{
  "model": "masked image model",
  "dataset": "pixel-art sprites of 400 made-up characters on tiled backdrops",
  "train_examples": 395000,
  "image_size": 32,
  "crop_scale_min": 1,
  "horizontal_flip": false,
  "translate": 0.06,
  "method": "simmim",
  "mask_ratio": 0.6,
  "loss": "l1",
  "arch": "vit",
  "norm": "rmsnorm",
  "norm_position": "pre",
  "activation": "gelu",
  "mlp_ratio": 3,
  "head_dim": 48,
  "fused_qkv": false,
  "bias": "all",
  "qk_norm": false,
  "parallel_block": false,
  "inner_norm": false,
  "drop_path": 0.1,
  "patch_size": [8, 8],
  "conv_stem": true,
  "layers": 10,
  "width": 128,
  "positions": "conv",
  "init": "torch_default",
  "residual_init": "none",
  "optimizer": "muon",
  "muon_scale": "original",
  "lr": 0.015,
  "momentum": 0.95,
  "nesterov": true,
  "orthogonalizer": "polar_express",
  "adamw_lr_other_params": 0.0012,
  "grad_clip": 3.0,
  "ema_decay": 0.99,
  "steps": 36400,
  "batch_size": 256,
  "epochs": 23.6,
  "lr_schedule": "cosine",
  "final_lr_fraction": 0.01,
  "warmup_steps": 1820,
  "weight_decay": 0.008,
  "adamw_weight_decay_other_params": 0.05
}
Rows from block 2 of a small masked image model, named by matrix and row number. Rows with one number belong to one neuron. Each number is 128 + 32 x the weight over its row's rms, rounded and kept within 0 to 255. All counts start at 0. Numbers have three digits each.
After each neuron's rows are labels from the 100 images, of 14848, where the neuron reaches its highest value: "colour at peak" is the nearest of a few named colours to the mean colour under the peak. Only what is clearly more common there than usual is listed. The data: pixel-art sprites of 400 made-up characters on tiled backdrops. In brackets: how many of the 100, against the usual share in percent.
# fc1: MLP up (model.blocks.2.mlp.fc1.weight, 384x128), inputs 0-127
# fc2: MLP down (model.blocks.2.mlp.fc2.weight, 128x384, transposed), outputs 0-127

fc1.72:138156074146110144139119181139120187115171154153190113116086097155171126126117105151172134167118138092150164207220204095080114147134150121092138127115147091130200151127167144118188116077098056148163194113083129112115102087149168111153186139110113103198157113089099103094084135128127088110101126178127159139084102184127141114127087159114110136131126138127138122137129102102088143116137
fc2.72:101090143115157114141159090114151064144078121079073117141120174104076147132147162115110111122117083121148091082079087140197162122129114109185089142176106122115105080115112111140100136159170167115079035138189151172163156121129118136132040115132148123061111188136131180179172128115158156141133128087104132106169172064075129099128178134143158171115108129130093138134121168126139128104141
colour at peak: brown (57 vs 24.8)

fc1.74:087100124170146161141153188167144092111078169094140175130134107123151120070142139108102072185072074092117173077112106131112103163130161156087117137161159186132117178096139036150151114119177105126112090121120129164092143123131173127106088122119174155135175098158115115092121104148094074144104139166138162196104094116090134176070148137125104166148171118074071138099072119115146109087117
fc2.74:150120134141095173079116134153076147136111129165152142070100122152085145103140116140058080204112086090088167138118148107086186110125160131155130074129134124197176157169137097121142121110112090126115062107137157152165159127152140165150107136131101130070051143109195142146119176065113090147150174103122153148151143102125129160030144142117102103139100104114189104185090128137133156144155
colour at peak: grey (78 vs 30.5)

fc1.154:142154130163145118167127079217095144114107173088126130162078073134130074161119161149122182147111173158194129116137052139167148136204118168075142136189133068149131129138116139134129104114108125093106127117121112203119093178070120121123134120101135095197091122148092147094096117113084143156134145141123117120129065163138070152097148157085117070116142097202151084136116146123161144112144
fc2.154:150099132154122136196156118095103104167126128177143095082095129174105095115132146123169103135054147117065192055115135133126130094191120141108117128127080141126139140111175049190140109218115148198144166117142151085150132115114169158079142177078135145123146126073113147074103159154129107146152163130139160076134110112111193078144147118152055157120161100116097123115119092131123118115116
colour at peak: orange (35 vs 0.6)

fc1.140:170145150107186119098170137169054144129113123158187103097108119111110116116119168150083098119089147151113066131145138156152143107118111138075105187183098113175151146107164111145112144183077169095146122153140102134167106136095052103075117156106103096156126168073093150101144120174091112086189164145062147094112057154131162109089143134150098114156172127113090078121141147150111116053141
fc2.140:162121100121148132165137101098144106091095117148086128135179141123113100130144116103120173111114141104080124108098146103162110062162126164109149160140137138157142123153169140094139170186204125079141149110153070140097056114098157140139188107146102102170118091165147106097147159140078151135136172170104170102122132137113156085102158131151151082173204162066052158124163063087167085174170
colour at peak: orange (40 vs 0.6)

fc1.4:112152147102121171148168079149097233141154096102094150132116115133119102058134182124130084086140095163152149138166135121171170146184101153127133100138146144105117153119070149142131110091129143153121099049119129179127141143097160112082117180083150066143110141169128159128106139117123057068127094084107051128118139126088095194111095145130178139105145098132131160131095143118085208115153
fc2.4:072131132080129090131201091141186165210139129076128166176149115127134122085102142113116128112157121107167074198147078102115131152092109141124139177130100152132133107124093156144124183146165119103138138084079075093139176178151138168184114137123125155186091139165149095167149115167132153129089103111127118120200138147173205149139107118112188093137185129119141146162095128053129127111131
colour at peak: brown (67 vs 24.8)

fc1.208:148152105117140125124104112135147099105105150131131124132066167149110111093137101095147152098111155112136105170091109140171177119119173141094115101052148148145114153157097072145089130128171115143129148122153154041173149098135153079154150126147092037148147134142173085175110082171217127137152092163129064137121108165119109151153141079147141132085108216168057114089165083156150143138131
fc2.208:108096195116121137110105091095090087154116100142149167146091132129149100112087097104158100113102139138173051108091119172157153130105108166104093150130152131092185101125163117147160104127146167133141143080182100124122162075073157057143158160153157157123123113155079129142170131154038141185143093120130120139081116098123138174188148145092122102120202116057148157141103132108052098145091
colour at peak: grey (66 vs 30.5)

fc1.190:118118160138045110169149129105113087126106196143125098141155091129094222108100068133096098171112157133151129141129149168143138110056150095117164049143209079120092079067096110054150103101145136072128164098089154154150088112154108121120114134133137112126142160113121112106128091108179152140131155127162123123134170089132106103165105083092132092162117103182159157106098094121162130151076
fc2.190:094154131111144156193179100099088074110127131189146139127126178168060117136093084140164145168109158083117114108131123177093140202154126116040131119133134131145117128098131083071129115141067192077123140123122130090096117161084150132094175173112089165115171113170117096146130150099089168153144183177121112093158159159132118082133137156184180089153104091143096124133098091078154109139125
colour at peak: green (79 vs 3.7)

fc1.195:096109183082102129168111128082117177112165061129161132159157100125107126147142141103141152112095110088143046164092134151130089131171101153121159146097140143095140140149137117118088175114131136167113125180138165093105127151190134161137134081158144055129106146127141143182119156161200120083220060165120101166072126088106074161117163103125106133109128153179115104113184102135143180079152
fc2.195:085139105148173114094103157139173157117118118107115077168071103151106147093108133073155154212174141023156147100094121059075131108165134092121097153133108158096142126151140110158142129125154143083147154127116115204123130137115049104080100149115077139083130087063095157117109109100125092114105124083160087130149171163140138137135150110091105128071099147114121149100129187089107124166082
colour at peak: brown (50 vs 24.8)

fc1.23:180092139116089173133072131171159139192088115103148125179085100148085153121102114156109147119141145107130141116121075140106152122034146111135124123059118143137128115093094085134128082174151117094122127177166105029129126166182135085147105151104113102148138093082165143115106057109191151150168161181086157146117130078093077146111105096100082105150128172130061137123140101115139146111139
fc2.23:130088151142159082154105089133095121195079077191179170106074125187139150074148109119109139159151096073149082049116112146126046098146084142115105068151101194162167110149130123181157135085160131118113152122182124132101145161107072131123116086141128138125162133168122116158124171089122117089139155124151163065109125120126132169109165069128110090161145149086133117123104087110116104160179
colour at peak: green (30 vs 3.7)

fc1.302:150102141091083188193096110154132181190100109099127114131113170155094182142122152127107189141144149107143122157143132110147133105144150075128129123129083130091191132123110147140139111074098098103145154134118107134164129143119125022140153118157135112181172131128144127140165160130155137117218146056113121109076101076110152144112106101119081098115067144131113112164064086154192203101136
fc2.302:111178079147162096127146107128154097093101118169119154123140131086156105145098115092162077140144077034145064058156092141139096116127123077144148121121114108130154109124132150135169199154158144079110140170142114078120101171110109135110106053150094153075167151131151148144084116100092189078098106155141176088176170077158130099074175130118158107116155156116138168143123125111069104172152
colour at peak: brown (60 vs 24.8)

fc1.285:151148164176126122137128099178123123036092128179162152135158109181113118128198124117118117107111073119156218137086135155140130149172165113131100123174133162150055134065138094147181145096184117112136144059134121139132132102119135146119118105129127111152072119160150167132133154112110126061078139093166095144159098144103097174133152106158134208130092106158105101070212138129119162129120
fc2.285:115136097011163112146153162118147122131129107077079113125096112057118125152129137103130155127127146093147123116134171141099159110104090096135186130094118053111121152131113121119103154114134112152054163126137161117161155164136133073110121132067088174162142094050088176153104183146161159128147118148128047096125128154162150119089052130098119077115183142108132156156087137161150155105170
colour at peak: brown (58 vs 24.8)

fc1.214:095094198137078164105087080109154121109136137094134093132141121012151173175200138182147078124123161079063107086120177154127128114179129155102158112141122094194148114065178116079127126121137121161133112140096107124088164094132112173101124134113085190086097119158156171087127120086126152144138152130104166074112102121156132133113071109146147101155161115126150157184136157120130164120130
fc2.214:144113158052173191150168173153109157100131135138115139070055215123160156210164132117102077134105152106107093110064128190159106120107125114101115136131138127100126105162090106205176130195126125117174122083124139108147172118124121173141110134138128178169150132149189152142169142169122112134116106102173154126162139173116153115141073173093085146098145107170111129158156110138155152163155
colour at peak: black (49 vs 16.9)

fc1.377:116129128133096152122130097113117141173105142098105026153139092103097108175124138204151101150140130124155144160150088120128099135088137158142097166092151173043169143147081146084188120111074133126157109145128134095156079094155103133106109180138153121165123099121099215078116122071113161156112085197126106084089079115072092144136165118186087129140111131115115072096142141114120125168159
fc2.377:145183087162147080188083136169121121085156148102134131097154169164106115058078153104091135132091154134143128139133150139102110125145116166066123174162118106175123142120195111122144163162104088144191165114110099097075139096122153120132179093155040152165131101170111074146161129156060103117124206125086136161157115114102138165131154132143085089180097098097142153141169099089128080130127
colour at peak: white (42 vs 3.3); pink (39 vs 15.5)

fc1.323:107130115087182220154060164134132135199125158133171123110174148133105154077089094125175127167119165176091162135095159175143104113150109183118132102132117091165109113123126129136136124123139115134140112106105133148176113132161090150149164093125187114162081098143072076129149124151153147095112127107047160080049166136105098171128132153114105135109080088069155104068146159116126149150064
fc2.323:124090087160165087118152122202129140146124117123131099127099075132097119105082087145076153163150149148137100222107121090139075139112050135145109101111131127176113096172058153075084082139114109070156153160083102106103119106136098146125129148095111176180112099143065113162135093180110145131136139179098144133114119164116083177132098112077135149190141114101117137173109087199113117141098
colour at peak: white (32 vs 3.3)

fc1.337:111119084105095073174140137082148118165123180095118136159102173177182117137163114198151073135113114140073091130109151160082148201156129125138035157139134130119156180112099120072148168135166157105120099144149148117144122079102150073061118168148127082121102097095142125113086119093122115142102102090125101108137191155070116192109172150114142129185119078167137184114148112148102125123106
fc2.337:127167138074156157053099142128091115065092095087145153127151139097107144090107164091159179118133131124137138102118135080174114126067129133134156134157113137133149057141168146108115143082154174105196121104120131135123114191099122145174143116157094095090175132200120142088167084170182201148128171147109160107122111139138168098172142084117200117087152161088151062087105153149103104120119
colour at peak: black (55 vs 16.9)

fc1.201:137062170092132101166167110124088125130164116115137096106091138070080141100137141149108083071098155120104179074071159144137145147093178192100142118133110124178152139111158116123123130162132171196116110114099095092078099120117124091152071137139076160191094148191119165100106180062119073079150112110128099149166162108192140157112091142130113079125143154129102080123180121076123117129127
fc2.201:075101102098173084095108080145191136178128105109175161145132063107160147117150149112133133134128187144168165121097104149124069084110157152118105112168086162053120113143151166172124100127167128058106128079108119132087145099161136179183130165177145189152117136131164092143173111116103143080097134096112092123173170132130159099180054123128177110135149133097168159129086132133102123191120
colour at peak: pink (57 vs 15.5); white (26 vs 3.3)

fc1.301:137127132185119131082104134113176109144120155137128102146104115145124100154123133107085159104157151138122116135172121118176123112170095149133195024170127126117093069108118117121155146074115109120135125148199128252134097156138126135118133107136110147143072115131122111166109104085126120134069110071174120176177107159198162133074086122048132144111166133162183110120113132182104165122142
fc2.301:121098164110182143095134145122167156140087158124150120120190116124207091104098137121134141155156123180110054187160117115142060103150085143065162069148138093152149051122137142108089137102151140091152071167187122155105107150115124147186149117141101122096147139153151147171092087146139140133154093128111051129144145157140163178140115124138189146187189138134117094143116111109075183099103
colour at peak: purple (41 vs 1.5); blue (28 vs 1)

fc1.50:145149084113115113124109092177105130165073156150193163141107119186113071151126154177061135117184117189176118142153113118128186117173146163149147139163156102103103122077072182165129113044097108155113117134137079164088103151101164144131125126094108091140145142106120117135143114111185099111092133087118136138144115140125115136166155149152146139089076076178125098198077192121096094098074
fc2.50:128077137098067177105109105095176146120110087099147130122102170117179200136132134133126132127066095113101125111077169078096092159082082138140106137153126193101134076161118139098126107168143141090160125064100142087217182110126117167160107141207117177119128106084222125128130119144120060060129145161127156145156158161110108147127098114092123159143144157117120144126133152092142161138120
colour at peak: black (67 vs 16.9)

fc1.226:157113110123117051136101112143156102125078151111189100148098104174151043138134136141120114184099126156192115109156082074140103097188137118144152112142151136153083130090108178091122132174151116136107145103134128186121158132090119087129089115102119090102106173115097135086087083118119084160153098095172110159112133195203096145172104172080186110134123096148073125173147185121129102130079
fc2.226:092202088088084185125060094170159150144172145113132145149118099094149177110152193104090154138142098193132182120189163125115116124098135102096154162130118119099145154115103170105161100112129070065143111083152173137155144132135169088164123139149107087160120095147139149138199139128064152094092132104135138122104112110127037146121182105090124146140198111102126178086118159132140100140100
colour at peak: green (41 vs 3.7)

fc1.64:133118164140100108152119068148106141094141156099112149160082184100165124106149102101122094102119083135054138107129161153163122103192105137102071134133170131153072158107107106179131152161133166132161092161109111157099159092196122118085131115140133120151133149142131122117089084081150062157197118128101158145069095144072119113171080066141133108194165124057110114148195122109128165090175
fc2.64:177139223171103086104095039148139125161129115140156134126080052133149091132123104110098136110143099098083119108115144114113095102098132093106117158145132153082110136146122169082136157137123177135124145110086126146156163053108150146156141036128148158156077145103160133160159143118175072110093140068157112111152088096046079105160146135120121107166092109160190107161124116177137126125115
colour at peak: grey (73 vs 30.5)

fc1.315:123162189124087118136111138114148092186131178109120138144154177160152143132177095155129105228118106120155128089145140153088151108132111163142150058134133119101150149146100125130138127083120067041173157143085161154177142159131131134170148132093129145120131111110114079189180060102203115116119137097125131164146169100128118112191120143182160093091104113104196198112126119138160105163150
fc2.315:123079107101130137141195141141088152066085080154151084130103154121105111118102148109127091061098145097084102120133152160162130157100143125112116117128128146135135157136147123110116110165135159202092141167208092147107171142131127100109090129115110072072138106100135153063086226145125112139115145158121138103107117174114168139062126105066113145149108148190058052147142146104074168135114
colour at peak: red (62 vs 0.8)

fc1.236:109084151152176144137087091099120109124128093124146108138136153113051150142081120156120164204116173115062121170226131112147145112145149076095126095196089156122141132082099157100106118086145114186090127154140162170114139101109128130147132134123104105080146086138132102199097136100114142144152093132219197101124119101154117114153130168164083102148142118097172105091158098117134184166170
fc2.236:120130105159094126104153167176103143108114172096136215167123065135160111118081131132170118123143115125165091117086071099119130168130120109120059126095103137161106043181140185145143143108160128112119135153173144083116147185104102146112173110160127189126103132123140124098205116086092105087157165188102083187131104149199109095127131175175076163162141108158119140146084133141117146151129
colour at peak: pink (45 vs 15.5)

fc1.293:161105154128109153152132144122129091159129180159150159159094144110079086163126102139132137170126198196096117083116113157110116131110157164093148158098154098113166099174133087115039131143062186084126126154106155171089135162112177122092128145128192146117116102121147089108108171097089152214152158212127129126126117146070091114124170123123098112188106149143100062109119087142125123175110
fc2.293:146122035067144112129123128158154100101120131099086102143182116130171124102156127125091143100157125141142143182151138118078103093169114130124115163134065123114143087084156142110100150120145127101163131119161106109125101120144152111185136113176118187156133084172114145119135124159097136094093147150123148149206124115155149123194152096156179109146176147000130166179187111140093123118181
colour at peak: yellow (46 vs 0.2)

fc1.155:096091156132104169114124149147121169107178132180145145126123090076140116200189111120135127186153129199134104062106140143132094150141195068134160108085131146073076147124056145135098106101156152166142085099115137111128207143113091098131131163146198176180127135171148100127127138078135113178126083108172143121124159148150121141119110120037158147108115143130160084151110139154118173144161
fc2.155:105131097126186111125144155136142152118122118130192140104118142123152158108107158134115106066134127144199032122133150174110126142129067131120133150145102172064088094099082210138137100148146155072153096071160114093147206149130109183135140124173083220185143114114090143170116142146089151131131115093146127088157112125148163104139138138126190167151154094072146112187120143116151147108144
colour at peak: brown (67 vs 24.8)

fc1.17:140154130119155104147172162146184124124142120156106132116149120086177139094095199207213144143120111149149108114162145139140164190116143096101194102123138155066103152113158105097142143139139087114159103139110190180167138179106190139089102166121137081144148119097071094113170074118094163173079109168158088131092085096083127103116108221118122173118134148118148125160120112140125124156111
fc2.17:096153187169127166096066130124109104146179174155163114137086195170087129155148049097068078139147162118086149120113170122125097126108093164128023135115147131171142186136112166118140110143095111158084141136134102121118177101161070150163128125129135128073132121129176193139103169138153102075162113058120196121125180119135143143087126077146114094096134146150117123131125160103126097119130
colour at peak: grey (66 vs 30.5)

fc1.60:196114114109120119131147154099169134131137144138151130147085143125141153122149136165170110144118173165159122158110159125118110163154149114174129191100194191068202147145149109159138108138097150155163140102198044143136186136072155132134103163131172129152165196146171122085099142147139177101157111109112101072124121105135091102147103201158102132103063066130133090131127116080159160084154
fc2.60:165118153213102148148117138132136091123161111192129142128157069134199051150140152133137171139115097118159131135162108164130151140199127073126147102169160161108122113095167103172103092073179124128135108092137149086179111099151143172127154150105120093152089133185119159104128137105149063101118076085140118164117165127184072155114051116097142107128132133162160149093131116084099049115129
colour at peak: pink (46 vs 15.5)

fc1.327:107191136132148112123086137127139097112169058166097085147100096175129150109214140121169061103127125157126132146148134116122121127111116023142198117155183126105135145180153086081163133054085141169159132154128107155140048109134112116171135126116133155087125121123095170084069103153100184127098125107152126105144096135033123146147124144082121101104141148118097131127168128160154115147147
fc2.327:130187136143124184072128084071150175130123098174140098141137135136231089181117133098121110096162110128123155137173138167101127139120115133151188066176159118104147137090172097146108093103100119150129092137087132106168139111131117149134124152145193143199110131137155167119069086156174131136081102109170149150140183079074076175127070073082167137120125139142141131122166146130093121075112
colour at peak: blue (96 vs 1)

fc1.148:104164133147105103097161132154055140093079166103126137120164094182116119108137144178123112128233147108119181131156113078128115137067141142184101082204152152166098138130100179135113111206132141180114142173156133164126109115117081129130131124128153103120111161123110135118128110116117133079114086128138081115133111161132180137172087158087153099105203121148107091114152098186192131077068
fc2.148:159124125140134110134148108177125096122162096207181111146154112123163130106140118140174175221127091125129137163133133116069142124123107123148179144096154172169129172161117136154158069130139115151146131071161180137138170081176151120155179162172089105057106131062134091158111168120119154118150115132123079094139087142191086135142126094145103141118152167054171137140134206117090114169150
colour at peak: blue (46 vs 1); green (34 vs 3.7)

fc1.177:181149135069114114130149103143130160098076111146152049072109149127163078139132109094155125146081056119120104104148126105184080121133092162166110094158195129093140108084091177111107118127167134136129102217094126120123116128183144095081168123163139131146101150080138066149092177089087130098085139121135114101120100097101082121144160201133090118155157070110132130127124093171117184094123
fc2.177:062076069168192082132149122115130090167134119128120179157170078137113140130150155123115122133146191130162130181115161158088133133125125099083151132077102097145109106188135095187084142105116117128125180059209108116087133133055117149203128139127111109122137106165115173145138102167178183118120093100131100160132149183173136129118103108100165114082089176180148128152119142109145101168119
colour at peak: grey (61 vs 30.5)

fc1.361:136214114167138160131109122163098208111105112139080169120105104128178181120145148109092077121073141130128177100145110128171139133111098180172105134076137084141184152129135158129133142093168078133179191117154122141081044098133139152109126101134127127068080125113147137133194116084106156068166111164128097145183092179114126135100128097127138113121085115181155118102081121142060129141137
fc2.361:095108143089154186104066217155143093041151095112102134107099143116116150169093123116103103106100133109140170138058149137161140089103122101155121087089142125161067156075123120138129108157103086140105069168128176068159086154142095095111132116134147109131188143102131148118127142109119086150155114105138161156118099081109091062112112123130153193136138082096113163147151214166181152114129
colour at peak: black (52 vs 16.9)

fc1.332:056132129101128173123206099144133189137085122114125111133111107159093115113131150086054114174067151128170135132126130092113160141141137164140165043109134088123121116062087183141162126105144160112117192101122101124204070179096107124102116133079124073107107172157153160136103121126150102115151135110132124159153135158147114157065080141088159104152176084147100103080153178085091141114146
fc2.332:106160120118099067118141096136155196208193126070152166125132117126083189113090148092084157119130089092125174127160127109098127130063125085150088240083121187123139150074100118158158146146139089108080142065094136066161148113153136159171135176089129109122134107151148116112106151117168114096094134134134139125078136076144119156144100135148105159155162139100148130097155146082103141153094
colour at peak: brown (89 vs 24.8)

fc1.78:117070114140140138083138116095153138149099168132112095151152137140140125158080101151171128093161121138127075116139172165120126144149098206139065127174128146166140128083181116124108098139095075114160148160153099183171158065108104132180117083183130084122174182145113111087126106144131143069133081144135114158086143133093105121097207097116109134103163054070112172124186132072130135103181
fc2.78:126103095114184102143156123114156165133137147128135180165130133136117124133046122081133118147123126186149163191139090102097127122159069080133104148119134178103106132169136124099141104140102119055141186088127120140191055071128172148086085148111203147161112198195112159113121116080077161139097128126155093114150118161138077113136188123129124067112117112120143134110064125084143139100085
colour at peak: grey (67 vs 30.5)

fc1.35:098157183140107101107120183112086117188109166095112079085105140130146187096125152128142153129169133134102130173118140177174147108108127151086095174129129195106147137137135123136140123148152165122134141139138099113166111094100073055096077130138200098171135118159103134119129147082143191180176156168129181101059143143138177192129186091126087106139158139080104070118101086178140120113160
fc2.35:128157138126173126138154094138153109086134143109120151112145161129080113122120106113102099123179126074121132149100138104160103138111101113153109139151139163144113105191131086120195153104153086110132129118143133114085080106148129142159142130179109187097158170193130136127183098102044171117038211157150130071144108080169072105086116187146137106129175133087133126087124085098144099218124
colour at peak: white (50 vs 3.3); pink (45 vs 15.5)

fc1.364:156138135145120105124082110162120185104078165101128182098091141166136140093143139118219126104153092159142101112177068148099130188143123126101088105130083113171102141155118110161157140097131135196075122164119118103169091097205110152154093101155123120138157092107121171127135134143148132121180086115053140089143133195162116165110166204116115127070174103167152119122186140127146097177154
fc2.364:094152155089100092157143136165110099150161146160136085148156086113114143097132154138048079131081145146112096162113141108123123003122115123132171105086204106137142040120117143129125125106119147125167150103106112121098133147100104123117144128170147127104128177141130168115110096136168142149124141150209092124129107042130146085115148074076171120153160128129131164082059088062120118136099
colour at peak: red (62 vs 0.8)

fc1.172:125091109135114135205100130127136091085152174129108116103094112060101130118114152105116137147132164156139110113118164148098124102054129171146156158111137106141118131161112138129121183188060199168118129157137109126074099096117131160101132154079144164080075152138159079170168089081098140139130102137118134142148129187062106059173144123144136200214124123162083089125138138169152136182103
fc2.172:157131115161092147113100112146144202118119062130142118187129131069120116104096102110115129101127076059125058100153097144093114134160121167127109101172085152102163098105143137147133146124169195103117111090073066086120108179095134125129156074119132142159152140124140120130133147147148149113083149115118097141082140143159114122168069141118127043141142119034174204159173089107078102120159
colour at peak: green (25 vs 3.7)

fc1.8:124138180153129154180120142125107097132115115134121159110161129152124112139154051138060192109109095109112150171172066155118139153155121080152148137154083128126145092137128126131053107106132108126141136125126099093193108102147122144169102107154125099098149151083064158178137165112136134115150133129110133206089144123091151091097221123118148109152108146108065161088102243101177155140101
fc2.8:172110134139135100083142107143161146125150132096171149120153173070123205118155089097109145091147180086106131088135154112130079176176155113113150113104175127064131132156098126158115143144091129135149118107151154094111120161102182143076112150108089203191113133206163127093142087073121187134125073095182093139146075100115148099205181158142097121161155101092118149125104150174100122140146
colour at peak: pink (34 vs 15.5)

fc1.174:105172107110079136116139127119095116062140132120198105127131146161135149183132156158096166106124130163118191067133096111100117148142157099125106141123082107130137118124125119141211093113105109150168178131186189189134139111130114165144078081202155119154140184119137173141128109167145185161125163105168143186110136173155105129181141175101100131168137081149150118162165115127177138109033
fc2.174:076118184106212075103123158142176111148089091171055110155119061113135147155142096184139106126181127070136104177122166104162089128135121100073137135086087145128161114140139112186144178159094138065078166106128172113165140132106114171166064121132152188092169119149155157112160107149112148087105102127145124101128132116143126175164067119154137171120132155135152134090123136093092096168169
colour at peak: green (29 vs 3.7)

fc1.157:105119196098097107157125105075103134073144194116111124175166129064090175101150183133149092150100107102077094096149177171158104149149122150131113157161145100124091127086168121082118143155122122122100073118102127113077159109143126121142077171115125152131071178161066159094053139090114084101125101107116099116099161187191135110128080137149161117128136106097129150152185207159109133143106
fc2.157:196075122122155150121147106143131153107128099135177164128097192144172152109137123093128082173135155107118130102134107105158089093076158143125099075166125102120159138112144153206125162189149140106185096083102130081107176121096097154148130123177156159134129176169160109131195121148111159115067129107178136108178132081165122108183068175108150079150142108054121105156113141149143104173072
colour at peak: white (56 vs 3.3)

fc1.193:083095086096164141124103101132118121156127125088118153090067102123130198172132167091100136125133189161130089077092162141161166110158170169163132110185137089120110150139150124169079106130127084155155108098116152130122156060105176096182175160108150128159092126152107095100183068133071106185130156126115174137096103162172185063118073128145131077123156130133148170163114184145149102112108
fc2.193:179168099198115147101123166093121158064079174176152105128221124156108115081122095152092097137128067125176161181160066093136062112128117131144109118062128148083132110163082143119153094107128163105097139189196124142160091165156103169097176124122110091108132101106138094160092158157124092105152110173168128121135119116082106163131167125117141165100104096115095114073139105098150124105142
colour at peak: white (34 vs 3.3)

fc1.286:128108146110105093160129110160134083152132163172078120143164139123081109092106076137122149157065145143197133118094116197130124142148130144087165045119178102113126058102144103103148124132133146177166150120102109172118108175118119092116083130072147099192172159089072169086132144116123119165147128112147143141161185218083134109131181083120145097112084105188136088128132079134136090142110
fc2.286:158107109112114162103132115135155067152104082134090193171154115115164164194134129130171192121131139094104143119105071159105096117134122187115140154158055164132156089166172062120151134097127156110096122134157121092089107121165157132185164116147139130193109097088181146137167093151145194109153111170059112180106205106143152108151152113198107120128113148116150173094141125148141137142175
colour at peak: green (61 vs 3.7); cyan (34 vs 1.3)